Rows from block 2, named by matrix and row number. Rows with one number belong to one channel. Each number is 128 + 32 x the weight over its row's rms, rounded and kept within 0 to 255. All counts start at 0. Numbers have three digits each. After the name is the row's rms in percent of the matrix's.
# convs0: first width-9 conv (model.blocks.2.convs.0.weight, 128x128x9, standardized in use), inputs 32-39, a 9 kernel for each
# convs1: second width-9 conv (model.blocks.2.convs.1.weight, 128x128x9, standardized in use, transposed), outputs 32-39, a 9 kernel for each
convs0.28 099:132090127109138104108122135146155173094135118167102113113133116115124179123114076086100136109140124105148163120113155148138084119125164168116121135113144119098135109162167158117118153069124106151165144167137146103087
convs1.28 102:115156141144141161104139150116150139177139128097099172101113137080126113068134090163171144156142159076137077184123132155146114098084068090099105145159133138134092169162140090104127167112149120121123161144111136150132
convs0.29 096:141134121104136146208064146109151119125156132125120131140116134134089174150119061125140130114080124126119206095095148129163071200142161137146186098148119137143168105135129120144131161182187111151182196135126108084127
convs1.29 096:130108123117105081108180131076086130140110137128101136233115150116102057092148158154125109101084134119093111091137106106139123145147157141094099121164112124044202183115158138168170112122139125112113079071170145127187
convs0.30 091:111087075131119139209173149108097145127105141114109107109139114152149149086087107132102106068081136091132145096126113122125112140089138134090150134130119124115126162155138130168071045060085101107119099091117095137121
convs1.30 097:166136182111131130170137100161128124180151107179188124096112091153104144130150133185126139104123081050097123149123082071048040113094085162088161127111120112087094159193067043061111108161156175151133108113158095127061
convs0.31 100:177135150100104144141073131119175126096129066080169153105097118134125147156143088128131194092110090123085092138128131126129073144122141138148095084129154095144087122111159179113102140127100116136139098119097122093162
convs1.31 103:081159153173171076086100095101102115111087164142087064055062146144107167188135089127114123078105106167156133127146089094057132201119112103129104220085076114141118124141130099157160077076095132088116102058117106109169
convs0.32 105:124133136117141112091170155117150081142114077127110135134095148098121115117116118130148093107113144179140141078168134057120103197111070116146086110110175175097118080128199129130113108151144069119164081144146103129128
convs1.32 105:100174082143109124083113200176114176110141179145160161121126098109153154104076181161188158046120137101089124119144084164141111123132145125148173128131127134185198114123118173102148109098093108111143140183098114175099
convs0.33 105:089131100129103096101093121185154123138147106134106100094210164099106096097154106132116187090096133145081099150150124115166159157113133119135147121181120138175114127100083090165094110185111096117144157123125147143102
convs1.33 105:107106149109081156098150153152151099139071068099088158087142133093165114091165100107095158111128128129117078122134149093134108135072132125168123139097115195068134093128117142094075160142124124116098137151139178089096
convs0.34 101:112128099159124128076145084140113147152087149089107076125121141156150162127155108138157141130139125124106098086176134105090150161100061098156137116105115159080185180118099137198089129102119140134121131099128159130102
convs1.34 098:108140139128161121105157074130091066098140154157166169164121098155119054148122156128159159150140101053165124146159157099151169111127148098134134191096159122100121102090171154149141149077104139145127114114143094126128
convs0.35 107:136151087151113188130042082175114115129153084069154156152094119163133113095038089123203105126068165060105108170139159129131112115131194194107113103131133054140125163158087094107115125086098115105145115080116130147139
convs1.35 104:153173111123180135092099099106146099173129126156090145120194145075191176145114115143161145164120129092160116094094172093105143113065068118088127122103176148080106142175182091101152164092123124113117098120148075109154
convs0.36 099:123081126158190133117137126126151097195121131095112110079152151179148194125137111151084105113100130111076154124081109150137143106137123087155124130160095124092147097165149058143089112143095150183130090123114179137099
convs1.36 099:101110115084090115097091089130127102128088118084130183110156124112151165132122092124091087168112080196116090096194172092122056147099087135109135095184090158144152171088124139142152152148120139134166198107140159114112
convs0.37 100:188144196113140128132108096122114141150096155134127123131154136174095131160150134108150185139154050157187071148100134133143113126142099076126157119148208136149070123137161169092072140147160129090114111159122147120097
convs1.37 100:118116110131130105131130177159109136154136121138135069119086139153149147105135089168110166125143121178173129142147061108135117140125111102047160123206083199067114168097121085083110119190141107099119122133123130113083
convs0.38 099:162140069160133158137116124066126102123120156131135099186095137084108142105141155154169090150072164115145101103145126167205169129143154165051106068168159090142115122182109107109137144108079150088119080133118153147152
convs1.38 099:108131140142079123106123151127177124143092120115092134135122082174156096137104136144095172107152147106104144107168130150091136136102145095117175131151094145102115148089147123131178073127072072121132068103130181101137
convs0.39 107:171115078109159103107124122083166086121089160148181107160079077155057143113162111080141082168142120167136113086103162150168096139086056141149112142192143080132109186107099093115088137126139127112126118094090116087147
convs1.39 099:146053113162159109103146123126093107121196109156112181146116131132168139137163131146122202128165142139153110159167179136135091163147160110138101185107177126102159103070128109130121123147116119174099140175198084132140
convs0.40 096:145096119114169064101117113126152144121079119110109054219085098096106188179162152070116107139127103090144090122112135141097119164137125115131128056173105157134102112120180177059155101168151164135075144092104161133135
convs1.40 097:115125172146131141125111077093067113128136145025109135135119115161079124110107192129169162141137141138157093079067140151119140093123141146100180115119164012190126127168084112122102150112159141133119097135157080079117
convs0.41 108:203134146167112085134118128058134093176139070122144140114117141098123156144107137098060193124167104095129178085142155123149084109124144088136148085191125110150085093159139159146118083122164145098115102146131201151123
convs1.41 105:168140139119129143132086136099113123156129159137104128098116127123192128093152140136105134124198083118147091125150138138084095173133120109144107106181066129180172149152083129156114211128112110097172146059108140153130
convs0.42 100:088099164139106134097110165108159117204166135025153177132125142120139163131128079136106101170126070133123140091108139123150124078184155077142102101128102132093135142141141172113065126082165118127082107087088197158172
convs1.42 096:104153117171159082116136106153167116173168108110162092124077111166198135186183155125163126157123156103117195157142140111152129113165142141146187171060153121079175120105172178096165071125138144122138141142083137101130
convs0.43 101:134135111147193055111131149178185123100133125140157120053139091083135159136130165120166147158107144174154075100158059145150201076123113144176115127099132116126036092141129102123179093135156110148131138113138155191130
convs1.43 101:146169121100084131145136074142147118150128105114135152195107087119163095114123171086135151182082189083117106143108193126127135121146146136142143118189194078170125144104074072139121098097129088127166153170061102148157
convs0.44 104:110096093130109105180097184198146210117124133173121118067153083159157154121154150140133105119144163158187138126163104154085113123161143106117181121123123164172166088120100119104083172123198118164128113140132103083190
convs1.44 101:101116149127176119169129112163093079163168146159136080156121111085093160128163119114091150132175164115119111129132106153140135153154123148083112114135172116159111108162136146168130113130195092170102145150089089134064
convs0.45 102:172105125131092107123140054164119112154152115067094116113116145181088044124199205086093168141132188145120109206129124087134193208127142080215091128164125121139079059192108162152114056160136142150147154154123125199149
convs1.45 100:127117116130129097144089140172166154132116117133161166058128081142174142059144093109169095123126163127120149115109110106177131124137130123146139116142120135179103153142101146148119111140092131105097108111158135150167
convs0.46 104:108115116126093067120145139078152134108104071150123100166107155130160164124160084154126121101158080173115139122095147096151123141131107142116131108116126086158150155131168204105102131133131111099102119085106118139157
convs1.46 103:079105139166116156132182125096092195114139099172170142102114168171111089148185120173116093108170063118085155171145133114158095074147154155140083156130134209108162171145146131107129121166077189126159137141138079121148
convs0.47 101:115137116099081176157102086152159125112089106184185123139148104110160068152117189168119090118104128097164035141123110124102137119099144135150146105152108152051098128105086094150069123119187121083128114122078109149122
convs1.47 097:093153128145068106137096148096182117140058156171130098117177111121144135113091158203156104102122139123117095140143128142070146186156050086136158164123072172071126210169087133114075160157157111139153176126128070140154
convs0.48 087:104120128101125158090114053129143103189094154201150089182191126118143103157180126090172076144159089137159066162204148153150166145154090123122055173117065128169093173189155172152066184123095091125181138124095129177162
convs1.48 095:161150123167124133160155142121159177171120146188102146142117131118105086131119141113087115090095163118140087107113124181099107103142124131130096075049102094170084154162131096086111120119114166092147115099175110139148
convs0.49 102:111170092122147138099160122106135154102148131108129112103107089100114138123142059183092160101158168148127127146123085104133115121230208137123114162144208126047136117080123109173087100126190160118103152115150141167169
convs1.49 100:116128128095162067155113174085136164063149132125151123138092091114127140128150117100073133120166147162155092123083121103140150150174101103118160154124171117120120173124133120154088101094157139109099124150147151140144
convs0.50 101:077099073165094105123125168076102095157149149148095136103158040134078097092145158129157066119102129085129078106131131123145149140168082222101154095156123123155074088059074192102137121090149166168124124095132136141108
convs1.50 101:086086139185098111103153073100131163155152132102119132112087165137111173125170162145150111156107145122139113110188148121106118115135140088125174127162090222112106196117142071118115108083136168130107104108132144127192
convs0.51 103:106174181123127174113149068220132110107108175150109123116104105169156124120116178177073101080108103167114176073086168195123133161109123168109189067087125127129138109164129109148126115151131160160137050138141120163098
convs1.51 101:117115093169167158177117113143126093147165129153059136106088158070090120147155181181152082106126093122158110103107151156142131141109160083205067168156102130123088107124108139090117126161106107150120085134159094168110
convs0.52 098:080108135110077122101157184065127125193188147149138096144138079184149134105122108090070085116052118123199177132177129112094134173094216160104110105111121138086130140088130177163116086134109138151168176187150184113137
convs1.52 101:106123136151182191151128142108154152153156165158129091146101132181128132127120098186148109147129108128160090097125157116140183173116154116122180111150146154053140153108093156103085145143068131159161114095146099158113
convs0.53 094:083098138104103098115179130108150174161059160074132118154111146138172154156096144154102147123096154020130101102075172170106105101073182150127104138165132106113066143069102089152072160152082155136121136126150173119134
convs1.53 100:192164163158159121104152146143087106130107150145080084128115145142136157106130122117104102124120096084132082087143090124193151151120198143129122138109118129089159137117149123144139100091154110097132143160098056120119
convs0.54 081:140131042113130103091126095094165170158136192145187110117175184164178137143181146138136139164158189202154073170118116207165141157186202157135129066165155145106138126090160165116182054114124161147173124161110111122161
convs1.54 093:135161128113165150142171203095071129153171170201232191144122154117114103120133124104095115074107010011055066073083136089107072139133103112145109095070096127166137092127141109091187115143135102108092122107108130128122
convs0.55 102:118140133124188175112107091200216114053155088152126082116086137092117144143140108139106137124133118098074116153148129090099128139156188152116148139100138164146132159118082144179114118087120033088116145124119115133116
convs1.55 098:119067107165091101113115123106122122138153147066140124124133118169139082162101113174122110169119162135127126096123122140130097158144128107141182161135072146121158141136152087091118085157143111088140152142151182073121
convs0.56 102:057184117126147103183131084109085096170124133098084107102132066149181118172103187142122099176088083141124115147111120125133141152153174178112110133130093107147130199136106120109140072134082082123139131188074100103108
convs1.56 103:147186093120100110118114065135133197089099133106143150160122148069083115154139132090144156167194124130096113144144090098106148134115191125113120109173139099102112137122063117105140138117174127082122123177136113113146
convs0.57 093:082097063161108147154073078173142145124205133127137129170105146133146173122145166137108141144127108143120096113180176107112128104078114098105118135091158103125133108087114077124068123087128115147135158114203117096114
convs1.57 095:088124120142181077090197082075094108078126086087118165138151171187138129172085136189166166191162156140061040092153056138170154135119144125066162147155100164093113095127104165168151179183165112153096115082176149117146
convs0.58 100:151130132138091099080153103147178122154107105105122129191154141070154143098157113122116172099126137104145135216153111112124133113135104053158072143133084141152114182157076095099133120137125114128131168125130143099134
convs1.58 100:109149139078143170139141140143088113113132157081106192130099162119095144141095112083126149085144126047073118144114107150140131154150130156153126105150077119187121128170113130143109114159076093131108146085143151126129
convs0.59 101:163112080147169081072120153138132133121134139156132113085125121146177124133140094151119089158135197178167143090109174154126147171134108157113126142096129162164134143189041046140163085147201153182148134105155144131092
convs1.59 106:158153128186163087083078196094125139126150111099151135113138143141099180143054156091127100064123102152143105180110094169131125134172096168102091187081180179083102100113143116104101083160122107168166122106118111071174
convs0.60 101:154120156121063091077129122109050101098145140171093189079115124141147129160080101126124165149106108155102078179164155169126117118092145101081183105093188085131155127156115131170099127111117184180158126135100120126123
convs1.60 102:160106090146144147095085209139105152148071089141142156090115172064107105150090204136164135136116133083140127101183157100124140108158116118125139122153149176125108117098131162151093085158077205144118130152135084147136
convs0.61 096:127138145057141084125115106121170150087123125182108072131107126140155122128149106107095197122116143141126150083144148169166109136147162143134131074080130146144103073163120126155109116080140156114139133149145092070155
convs1.61 098:067140145104111097097180131145122104131113096096117134188129154177154155151177103109139140102084133087093103102186185086163152115127123158102177141120160124141158136129105119138145119142094142140186099148033098123136
convs0.62 102:103148131127170077163130125133085096152124149130168095076089073123156166162185128107121103205072204172126091140143147147168104116097082171040138159119144156099153128123113131153087086161105103133131145111138151129158
convs1.62 108:139098140111166163092092144172081138069145124167108099103126073136164156138115121114122154147137177188120088115186127101109147093101153111153194160104105142071100142109104171120138108067189137101121159140120113096092
convs0.63 105:135097113139111129076134099114117160121124171107135128112144132132127148147150124140099105129132163109149127107093148119151111163099091200073101161138139163119179163208108046069147145075093191123068044132136153119111
convs1.63 105:087179117161160148161153105116118125106075129185082070175148085110150114125110147161092108176091109107161156149147100130137123110116191138101129140082158193100147137129111170104092117146136104081130170134126096106153
convs0.64 104:162091085094120166062161128188165111105131191134129128111118067094117151132121098093158139152140118164127111141143123164104120094136169090152145130102122086116132137107068079187135138125105189120113127118132077110070
convs1.64 103:110158154171055036119135140101071127095174129105103118192167153124100099146127094112117133140127109133125143174118128154126031142192127150097110100154194150151137141148158150152115086139152125154128116144124082131195
convs0.65 107:143168191083066098121137120141152123114103126132100072068108151077083091160147192136112136101129124148167136141137133118090100134108106133142203109083124177153086137155157072076100199093042113112099127054091103106114
convs1.65 100:134161177114141116119154116138138077136144210149139158171100125193178071126106131130119077115146115137156140171205103089144176149118142113133088103156110101100139145116192120095120118126151159136104159142188144112098
convs0.66 096:147127128131117083108135160078111071124119167171123089088135092093135103161127160172113182178118126134140111201090106111093136127171100135119096183106129139192161140119108145066127144139138139145155119118143104098110
convs1.66 100:123140096107123137122141150144128128162168037101171141133155145097133154088118148104108121098086165142077128192181135095139131134164099091099130172117107117041160102140179144119082130160113168100112155161155099120103
convs0.67 102:064076162117164150137136148097103140146130129113156101108099120171139175142134119086153171084194171157121135122147136151155144159090171121162097169106145094146197127104156150159109123099190152145138162113138125141164
convs1.67 102:138126187154097126113117198103146130091110076133169138087150221102078147153178167051094122180144101138148112113149167130124115175117086108135107111083144167153058165146123149140089147117125119139170111210113074110200
convs0.68 100:104147116117084152120126151161153153130152092120150140168093147123155103098100146147134123157163137122127141106182139108117123083108130161176120091116083104092151124081138159148144085146181130114159207112093161159205
convs1.68 097:161146110192163111123186146167183091111123139144160059136088118126145139185141165145092112121124093103134180142166087142145115119194131223113158087085111078157154121087144112113125171104170156139072135136143138114098
convs0.69 088:159132128088085141144143223129124140156123157125123127146129099085157187154132158157115095136190058146174127117157104166189157180110158108081093163091149124176099118076094106183202159071108151109137142070124139115154
convs1.69 093:162155166155054129187150117166123174121124076133146159012097091081096126129171131125136152160138081072101088133068096075113075113081144141122130167137166065065128120116080064125107107128139114106067093151075137111075
convs0.70 115:138146065131140136133103068103143160155139116146157155135071146148139137155149130073156057162104150134145148169094067093105112146168164054110190060126123157119133099114242092062073210180103122188171098066139163091114
convs1.70 109:172144122197211139143112134124128096078117074164086080139164098137210086158087115092113147172088089096129114139120156147090177125185138078105150130183113168166188153117096150099168099111078065102182135112124053106092
convs0.71 100:120116125139097125150120103108116212148099125190119162119093167073121143134140107127102050125140133160140168156107118116121164087135103112088142194052196099096042099104104087080108175117116126137159117151172090123190
convs1.71 098:110132144106121167133131079185110099121124093107132124161114123129124139166118139145104079121080120129096129119104110124131126149133116085174076158181175100159084073198152128105187095160219099091122118123102160111064
convs0.72 101:141149159135092133073167129101146113111125134149162173197102113116123101117188125064075118144116127238113169138121130108154121239147151104119157077110210157156125156136141088072105143138177102094137093155189152149097
convs1.72 108:138135089189105175101158139120164088142126103143075157096129126156183169126150154130081061153163125097153172145154144121116107147112107101122113114065111161125103131140117098124141195117082187100125143114110132144115
convs0.73 094:199181156122150171136114075170126190124139126141133150110205119152165108124175120188122125162120156109144082168192114124136142136161137132156095141126121198082100197165087102072088148086116110115113169198116138144085
convs1.73 097:135090130105133060098139082104063165118117175077127087132111185135107160065137143124109152136138153158140143163100154168136176154097158152149120131120131104104133132139112102149092122153071149089148140151111141134133
convs0.74 102:085084206130082108132116130154153151080096152140116087144100108207141088190111113158126145156079069108127158105112098131100104082144155095143125176075156066177086143103176127080103121144130138086123105131129160167045
convs1.74 099:093139142071166138072142163141152053109130150125134180085116133109109173144131152137089104147152094122127154114179143145153195174074124103157133175133140163099112143130090090165181183104123121091153120132102152154168
convs0.75 097:158105186132095138096150115105143141173150166159130010143094083117105129117095121167148133109156080096084100158155137115111032157182121124076124146130097112191094139144168127178167107161102173111145137100124142078144
convs1.75 099:137174146120143121141135151181073124148084095183083137107157072122158190139140085146175133141147140145116097127141133147160135152160180087104152087127155113148137148150126143148137146103119206127062100122156170247132
convs0.76 113:170156090123176084101174125129150090119161152116125179076132108102212183114103125108123105138192046075153132130116103168133084039125142141197102090125128123083121084090135108149123145052128166122129117144147077153179
convs1.76 111:154152104176102116115117149115084068164138043097133136073125171086146114145143158151088093127109102110102068118066119220102141122158094171061108139139109122082165102073204116115096091162120086132124078193134127166120
convs0.77 101:075123118196136175096083085128167176141184142117103135150119165185101179131164128181159138102117169126145147170173102159154136075143175123094137075119160107085118081163093084092089143141142191177124099095119093150111
convs1.77 107:126070104126138130155190154186127125101157137156130056083148073113105105150201114096110130160114146154144100128095127129086141143144055120147159155116140084153112122174154150128126085107100130175126138151095185161108
convs0.78 104:070084167115148177085170153165137125114159097173087089107105125074148148150134149140115141101146094156138147123152136179185103147138100156066062131091183125084167110115130109141102121155139172128166137185078145145164
convs1.78 097:109110123171111119128135117133123084119124112140143088118153162118094117128147124169179150081153167084111108154121104094136179131125156158090179165096168130135130127173112145064076183152090143070136119101173094088164
convs0.79 099:143137142176109102136116064128111155118121128139142109156154121160053114080098136172154141130143189081157117091129198127167175209098040080134128134006152172121091175156105101104183171145148155120097161107126112114162
convs1.79 102:119103143069107109093213192137091119098093125150132159152137109175136135128144139099092149118167093146135091145130068117142098079155157115150144175097173166105156143091072154156119109097101168113131113095096130163092
convs0.80 107:109109144109108178119136140145123180096140098087148169156138098130128145159119074203122139067139131088154088159162150134167092140091152229121146111132115104084057092137148138113173108129116166107115123118104186150117
convs1.80 101:155123126159020136195135155137192136179116116130127146121134180107093165114112211062098117131098126111134109089153181098169133131090125159157088088181110140150153089144128164139160093069103118083119155161154065128161
convs0.81 098:107133104127122113156165143147110111133134197090098087169131144115162176170116140153165084144104094164138111095158138112119178130087105147158144100116133119088142125109090137137102146170126111144150079086146132148091
convs1.81 095:117176115147122076110168107128165137133118129112154156114094152102156148122077107167145126109094165091120202206079135140172121099105088051124169161111116118139145152135130149123130119166153189109167118152123125075159
convs0.82 099:149137169127152152072103077121160118087144115119112112133121156137145139142147143150082112152153124091070112092198156140130113097049075050174080142094140112154132157059117097126160152165137104160164170140116219142090
convs1.82 097:117160144152071119096086082066065145151139152134141072112166103135109135085100165108129125091070180134091064177106161110158137149113110062167084147158165102134153099168189183164122093120097039146171090136065071147147
convs0.83 095:151110091114129113137134161094086129132063160100137136145123083060106066112128096132061113080118141091114084165115139119142088143140103168107186103128077172117106159103117132171127166074142124129113080137109093084055
convs1.83 097:151168128125102147153126074108203165103108133121182108171168145127115132112187083189159103138140125147156108136101144107138094130133131151121168145166128148129091079068045146109168121077118090072145143138174127162085
convs0.84 099:095155112075108131131094140140106166144098105087123090141111165133142135116136172130133144082127155158139093146104152078131102104079178157165103059145173147079110140112155117147138044151173137157145115080140089108047
convs1.84 098:104133181146094106125107171147098098104122123140098133114170140093132115100119120146133162173150147130084185125116145185102097168129084114169115078064147106079131064173133120136122120190128142104163093161139136131129
convs0.85 096:135078086120142129108114109175175127105093101140176170118141148157130142152113085086130072117141080095146158145083079141104152143128143140118122154104083144178117109079119087122139165163090126134105103111186146085138
convs1.85 102:131136125114137123135167146145015073150138183160088063131149125097132132115112105085066115118097140133108090114144104128167143169101146170127098112113160162141171141188164136155143119067166154112113075084172154111062
convs0.86 099:185097121077099133131142098129110078169139145103121081112082160154123111130147137156085128090141123112111137163162187117170123057107099114077136103100133133115114175096129145087196127084175128121160123097066127090104
convs1.86 096:124172111108156091144097122069125126149089120102114125098143128083054079116126157120151107117153162112099051149134174135143126106132098177117148143171091181117167152149131080152156177137136158154157157111084157154135
convs0.87 102:148160123194164140104157163171134145119121146094167103149094080099162067118089150162075112107125078155116113108183102147122141109108082090093162151123145144117096118121073112141069124134151080127056177128099178118112
convs1.87 104:143102141114120077147130078056168107134169126141115067117069126122148132105129201088127122160118120139150112128184088133170123081190127130119152059081110101053108143132147140197152119060093087106128131156126125095053
convs0.88 102:158147167090154154143103136116137127100127146137123092146086150145110131160148133155162202049133158100059110128133131114136057103073077154085153140124152106143157033145108103149124137138189157115151141103134118137095
convs1.88 101:133125084163117142067079143123131111175053183125146118149145113148126136131101150115101093135120129096152176164088178121149125148129176105097096193106156101179122208197107138181108101093049133120135146124107115174133
convs0.89 097:157138120123102159129132188133130118055111112165154101165143172160141110120165144107139135101127110148106136129197140131154087132153174179120172057096189152090186118137130157140089120211130078114084130098113094110103
convs1.89 097:196173122171115139096112114171154114121108114179145199112089193064126102143145148145131135070117166156104115108107112150108169161091073126093176143160143123098140145112109089116086165149104081193138098147166111115076
convs0.90 103:154145143111155104122126119173191146151089110081183149142128128139126129107127155135171082151118145050166108145107135116123107097061058151106150074190141116128152182136157066117178125159124137118123093141123100145107
convs1.90 101:117136001122164116072119102093102146164106122129084151159124058086164095156170139088116076164139109151125108109129179125081129121163156111165072170212082108145070173109073176064112120131239155176128159151130119171155
convs0.91 106:142150122112109118126092144114146150104122116147188114108128186116146130120110119092150114119056145069211199041137116091106072059126210124103119122123099121132141184107103128094047174158154121114095102096135163141096
convs1.91 110:181142150110144200129062152173106097156073147125151106126173124155168165125119152084082115131110196116100158197053118183145167127068156121071132180127148106126198105052115158130130115188133160117165042124139120131111
convs0.92 096:102064060153108100102071107167137095114100141167121061122121131129183147128128131107084079118127148106197078156132121079123125091115171124160121088103118069110188149194165104148125097095109133176120158093111075143139
convs1.92 096:178121113100113103134121198210088135137114093148126111141168134114107120124142125094060121136080088136105132099164177148141172089112129105172120132103156118095142133166149126113185097107201141179171101139095163080109
convs0.93 101:129136088099065147086143170104079131166119167174065137136080165148129131130121108158105110107179164136140160125124147131131125136091091168098137163074108147077106090179167163106138173085104147162103077106122124115127
convs1.93 098:097122143160142150105148095130163109136103143130158037160156172121086147141126089093173134120116161129146096176094103123068127102108103105097099134127112185085155109079071134099120170152131152148162080130136095124136
convs0.94 097:127136080090119099072113109158124114105120176105175111082102117168125107111137154105137109065109051123144134076152063118111126148063136175075140088111167116111157101133115136134144157165102095110124157213119115180173
convs1.94 097:147181110126089129153127097142113083104068123065192101157092125136157110102132166152175126123126128092102118119148187149124107119109145097188111099173135176122183163152184070150141118143209096078109131171102103143115
convs0.95 101:119160156094148168090116166151144144088138152183110130075098167167138096155143130133035106107140156123133142160190131152142177099172156089099163111132102110210113154155140178075093132114099119085133102117160111077110
convs1.95 096:094181092141137038107169147078137140159140157072168109120108094152101076166143114162074133125124118085091082067108125112105085060117161154118052104205101147169181120152119148132092117154158096142048139105122080015138
convs0.96 094:115183135102143148125150078058186170130143143117077166100201130137140155115118101107153144196112109130121146171146138208151161122115133140118143164153135154133186135164111105129139092124146122219134106143111097103103
convs1.96 096:140108147118130120088098143139147137121159181182149211129085132149115132118156163146162125149163102120143090138146153091139092094081124177112136083170100150139098156083180118182139144139107164136129073114142151118185
convs0.97 101:111136141163162142148179160092133090135126105157124095136135121095120095168127155110081094136189154135143169143124132121148121085154156147146112096066123151095145155117063071112162123127147153114094116138181143113138
convs1.97 099:097106121159102097123075163100087095143131130108132147038146126103109154148161062174139094103182122143129104160088096147188128156147134116086122149129082102105129100140205146118154094141142099087065123118114193117116
convs0.98 101:127140142158162156126171130142125148088143140166077151171171132147113133129168135122159189116162150113161135109111114128139184166135136079116149083166096120101195092147120177081178168132099090087144152111121074122144
convs1.98 103:095127163095177075118130129116182168101162144143166085121123131119104115106140186131131143073166098097083141118077099093121107157150129150159105186174084149110054125087120136131119151124103195193087095119132068145202
convs0.99 102:184156109070149103165171083128143138162184086105113097190153118080112088112095234168119069117106111149142090093120126139160149129122124154132131169213130128141121144129115100094182102149134177176170074132111129126105
convs1.99 100:147161157146152153173141102105158103134139076129173139160095157143144090162087126145157154150094147117109113121213109134119123110149134077131144120162127133140099121129137160135135129133153094116138120079117072088199
convs0.100 096:155097119135141132125155153091115111181149138177133079128108108126201145106109121059116117107174105110100162133151193142129087200178143167161115135099060133180128127110081085099142117111135100118080143133117073110140
convs1.100 101:171093153070084119107127126102140136053152132113101169121131074095125125153102163099084138142136125155168124176104081117113078145065119112128083119115172159170078179164157096099177079121167121140130162127163109113108
convs0.101 099:096133110156164070148115165140142118116134155144136097100103151173147159152129126142173078116146126128121142112085158114135138158098110084198091133057105123083135161041118157086079196114144189143089163083117141162145
convs1.101 103:128122092124053144178127155111141090111115089093125163138143162128091107127156184182191140195167137062159174165148130151132140094164074100127161080101199103125065121149147103071158092142154092115070098115147181161114
convs0.102 107:138099113149138049094156125157128085130128153120176114144129155156111151141098160089109149148089146179048108097084105137152079119105123181161154109182126066091107109109150132051215211062107115135157143146115092087140
convs1.102 103:164232071043151142115118098174193130082107174150122085170132074112210106155093104154129138096154147151135114145072073048177176171093105161082187143142158160107130197100089126138097100110063194147172062095144127123168
convs0.103 098:000134111129146147080048132159100105121142128134191101211193122153098120087095132143136141105158120076082144089138129128088060043143177172155152145081114125133209151140148162077142109148162099160106118123144150166217
convs1.103 097:103097129064135171107137167130118170087151128076175132150135121075129085092127076135170101154113155131126107173138113142142135122111114053152139106122086091147099194170170138161127083160132085147157086115134118086137
convs0.104 095:081169139135117140090096127188084146079149124107075120124094130096088103147124207146107137098101166102029097141104115164108198127098207102178141122088113120176164108093149120158124123130106065079154169131123115106049
convs1.104 100:129120113124093100155085099143130109167168112144157113145064099104142094090077144153089117135158136176122096132116135092160097131161089168152143136095113137140151150160067164141139136116068099147193132119097136096153
convs0.105 105:082149159057130076075084077129122139142161106140123137103130189127111119120138125131163068084143155128141143141110185118154164099098152083147169121118128147103142076154146116069114142106103133137173077140114097097163
convs1.105 105:113070089144128125103215193139161143135149120110054153069095103167065118099107150125138148196122108154146148104139102085138137128124076081184167119122120135173074075161170122207112065152131135166112175097102082122116
convs0.106 093:101123163137110100153197115137051105127171169119153132128079110188187151108143147141120158174139177137148151120153115117049121131078102225177122063121114113079059096108082136137117109116146101098169126141080144136168
convs1.106 095:090127156135113100120134149158122091110157141127132090166171095106162120051127111209135126090084098160156106167144080092112140158157113089116115147108088147182147153150154163130081118130129088139101088144184124143104
convs0.107 099:122159134125125161115209099142109135136139153142186107135173132144081159078116091104170158088124100069118090059102142153145193130153143060193086112147093140127165104160096185109109154184083094060091169186129115085116
convs1.107 098:125149208125100150109080132116166140168109121115151086104144170140138161086096104122105146118150096148147111127140151123149093150136109056161087166102172086116169119108106131140094162102124100139102115098167203132085
convs0.108 103:121084103126127093120134120110110082107111107138163127135065226143135112157122095141155101124109101109135149106141121115150195156103114089164110118120139165120086114098104189081100139147155122130117158158177067135122
convs1.108 100:102158074132160157103160093133133156064190150089135099125116136180064140171115171145106117114117155109135128111127128147141173115154163116161105138075172095124129147099134126071140104160136109086134148126100158125143
convs0.109 094:061135129131136207097091084092080147171086074105091018065091083078065071124168156161142128106107124138079149119093149208121096138094113163104134094106140143135151121102081133118114134101126080118169098145145097065116
convs1.109 093:140137080104148112116151153112150121115145111111135147107140123150149122149089220125130172186163171130120123195113228166125171154166109178152076162118081102189081163154180202095115145155162115148121140145083156189166
convs0.110 105:161158103145156139107089110149115122166143157118145095106051098106094210115171177108101127149157178161133201085088140099125147134093126143090142170138098100123194159083123126073144138128121121153134124182121137112173
convs1.110 100:132143116120101160109163144104141151107111118149135093077113081117158153152081124107139159151141099165117121185114141198127109113142123150068149134210085136097151116178124139068101071128142066133127125144122077124133
convs0.111 100:125136116127149162131167118103109135150106090121112117141118095040135163150159098077090112087127072097172122066096119089146145125106162111070047145179128111163115091122159152149144112084173114089166113167176096159187
convs1.111 101:151099140161148141178120159124139114158145153125154124123140141126092122137112089131177141161125179140115136160134169108115091077130168161076066105148142140176125124141151150099115123085129119128036140151136113128078
convs0.112 098:125155118089096115152081128122112130091162132098140133151055061134180153065235106121124087081149132161096105133155148074202162078098042167114135149145077154115102131115085100178107165084110118090111113134129125119128
convs1.112 103:134088139107111137091125146087096193141139154105105086168130131091125135127108101137162120124071108140175117180194100119127149155141131151084110102079140149124184027082116137126124166148154133120088124123141118100142
convs0.113 103:097107131123153151153137115102119151163127173114147131140121125135155163119122165118059143149143126183161124117072147085161089138125122043168220052065175115167098161156063125120127125109056123125159120177116063120084
convs1.113 098:162076118202088159111161137107125115186115157088147165204105164115113122172132169124054117153133160065107142139112122098169180115208116139117097155120055208100115104153091120180148119174096147129118130191127138118144
convs0.114 092:157096100148155122101101128101153095142117143143155159132132100164165058164143108118125151152086097150083082119073109084129130141085149154083167196129137117053108173118182150165123081133125141118144120142166106140120
convs1.114 098:153146112116163102142127125146074058095124135124132134089125114133183166154131180100120130102071110116094066136115168154119166183148144134142107106128121137118122225196120159160132145108159117165138151075097105085152
convs0.115 096:113128119085147117105127140125129127153109139153192146170174165162114155139068023127138186141051206075055125080088183138161159128155117163102172089086102104128095097162157110099144123103110140134139194141128110109081
convs1.115 102:155130130159136109107138113148143094124113122153181071116102148176119104123146167180119106091135149094099183094146179140133092040192161136081120124148099181125142088113158191145143115119110107071134115099126168149162
convs0.116 102:110128173140121116145081087115168097088174071074100114053111114113087131138125110111091152134128145203089140160169136095160123126157133092150112116160134095162152104138126156111109088068101130094096161127078073129105
convs1.116 099:119148041126117123215120096195158088171139169154097153183125096098156096175111134086126132085087104146081146143148114174159134128120134126188081078117185133127128134121149101112201191097195163137175119121181129170104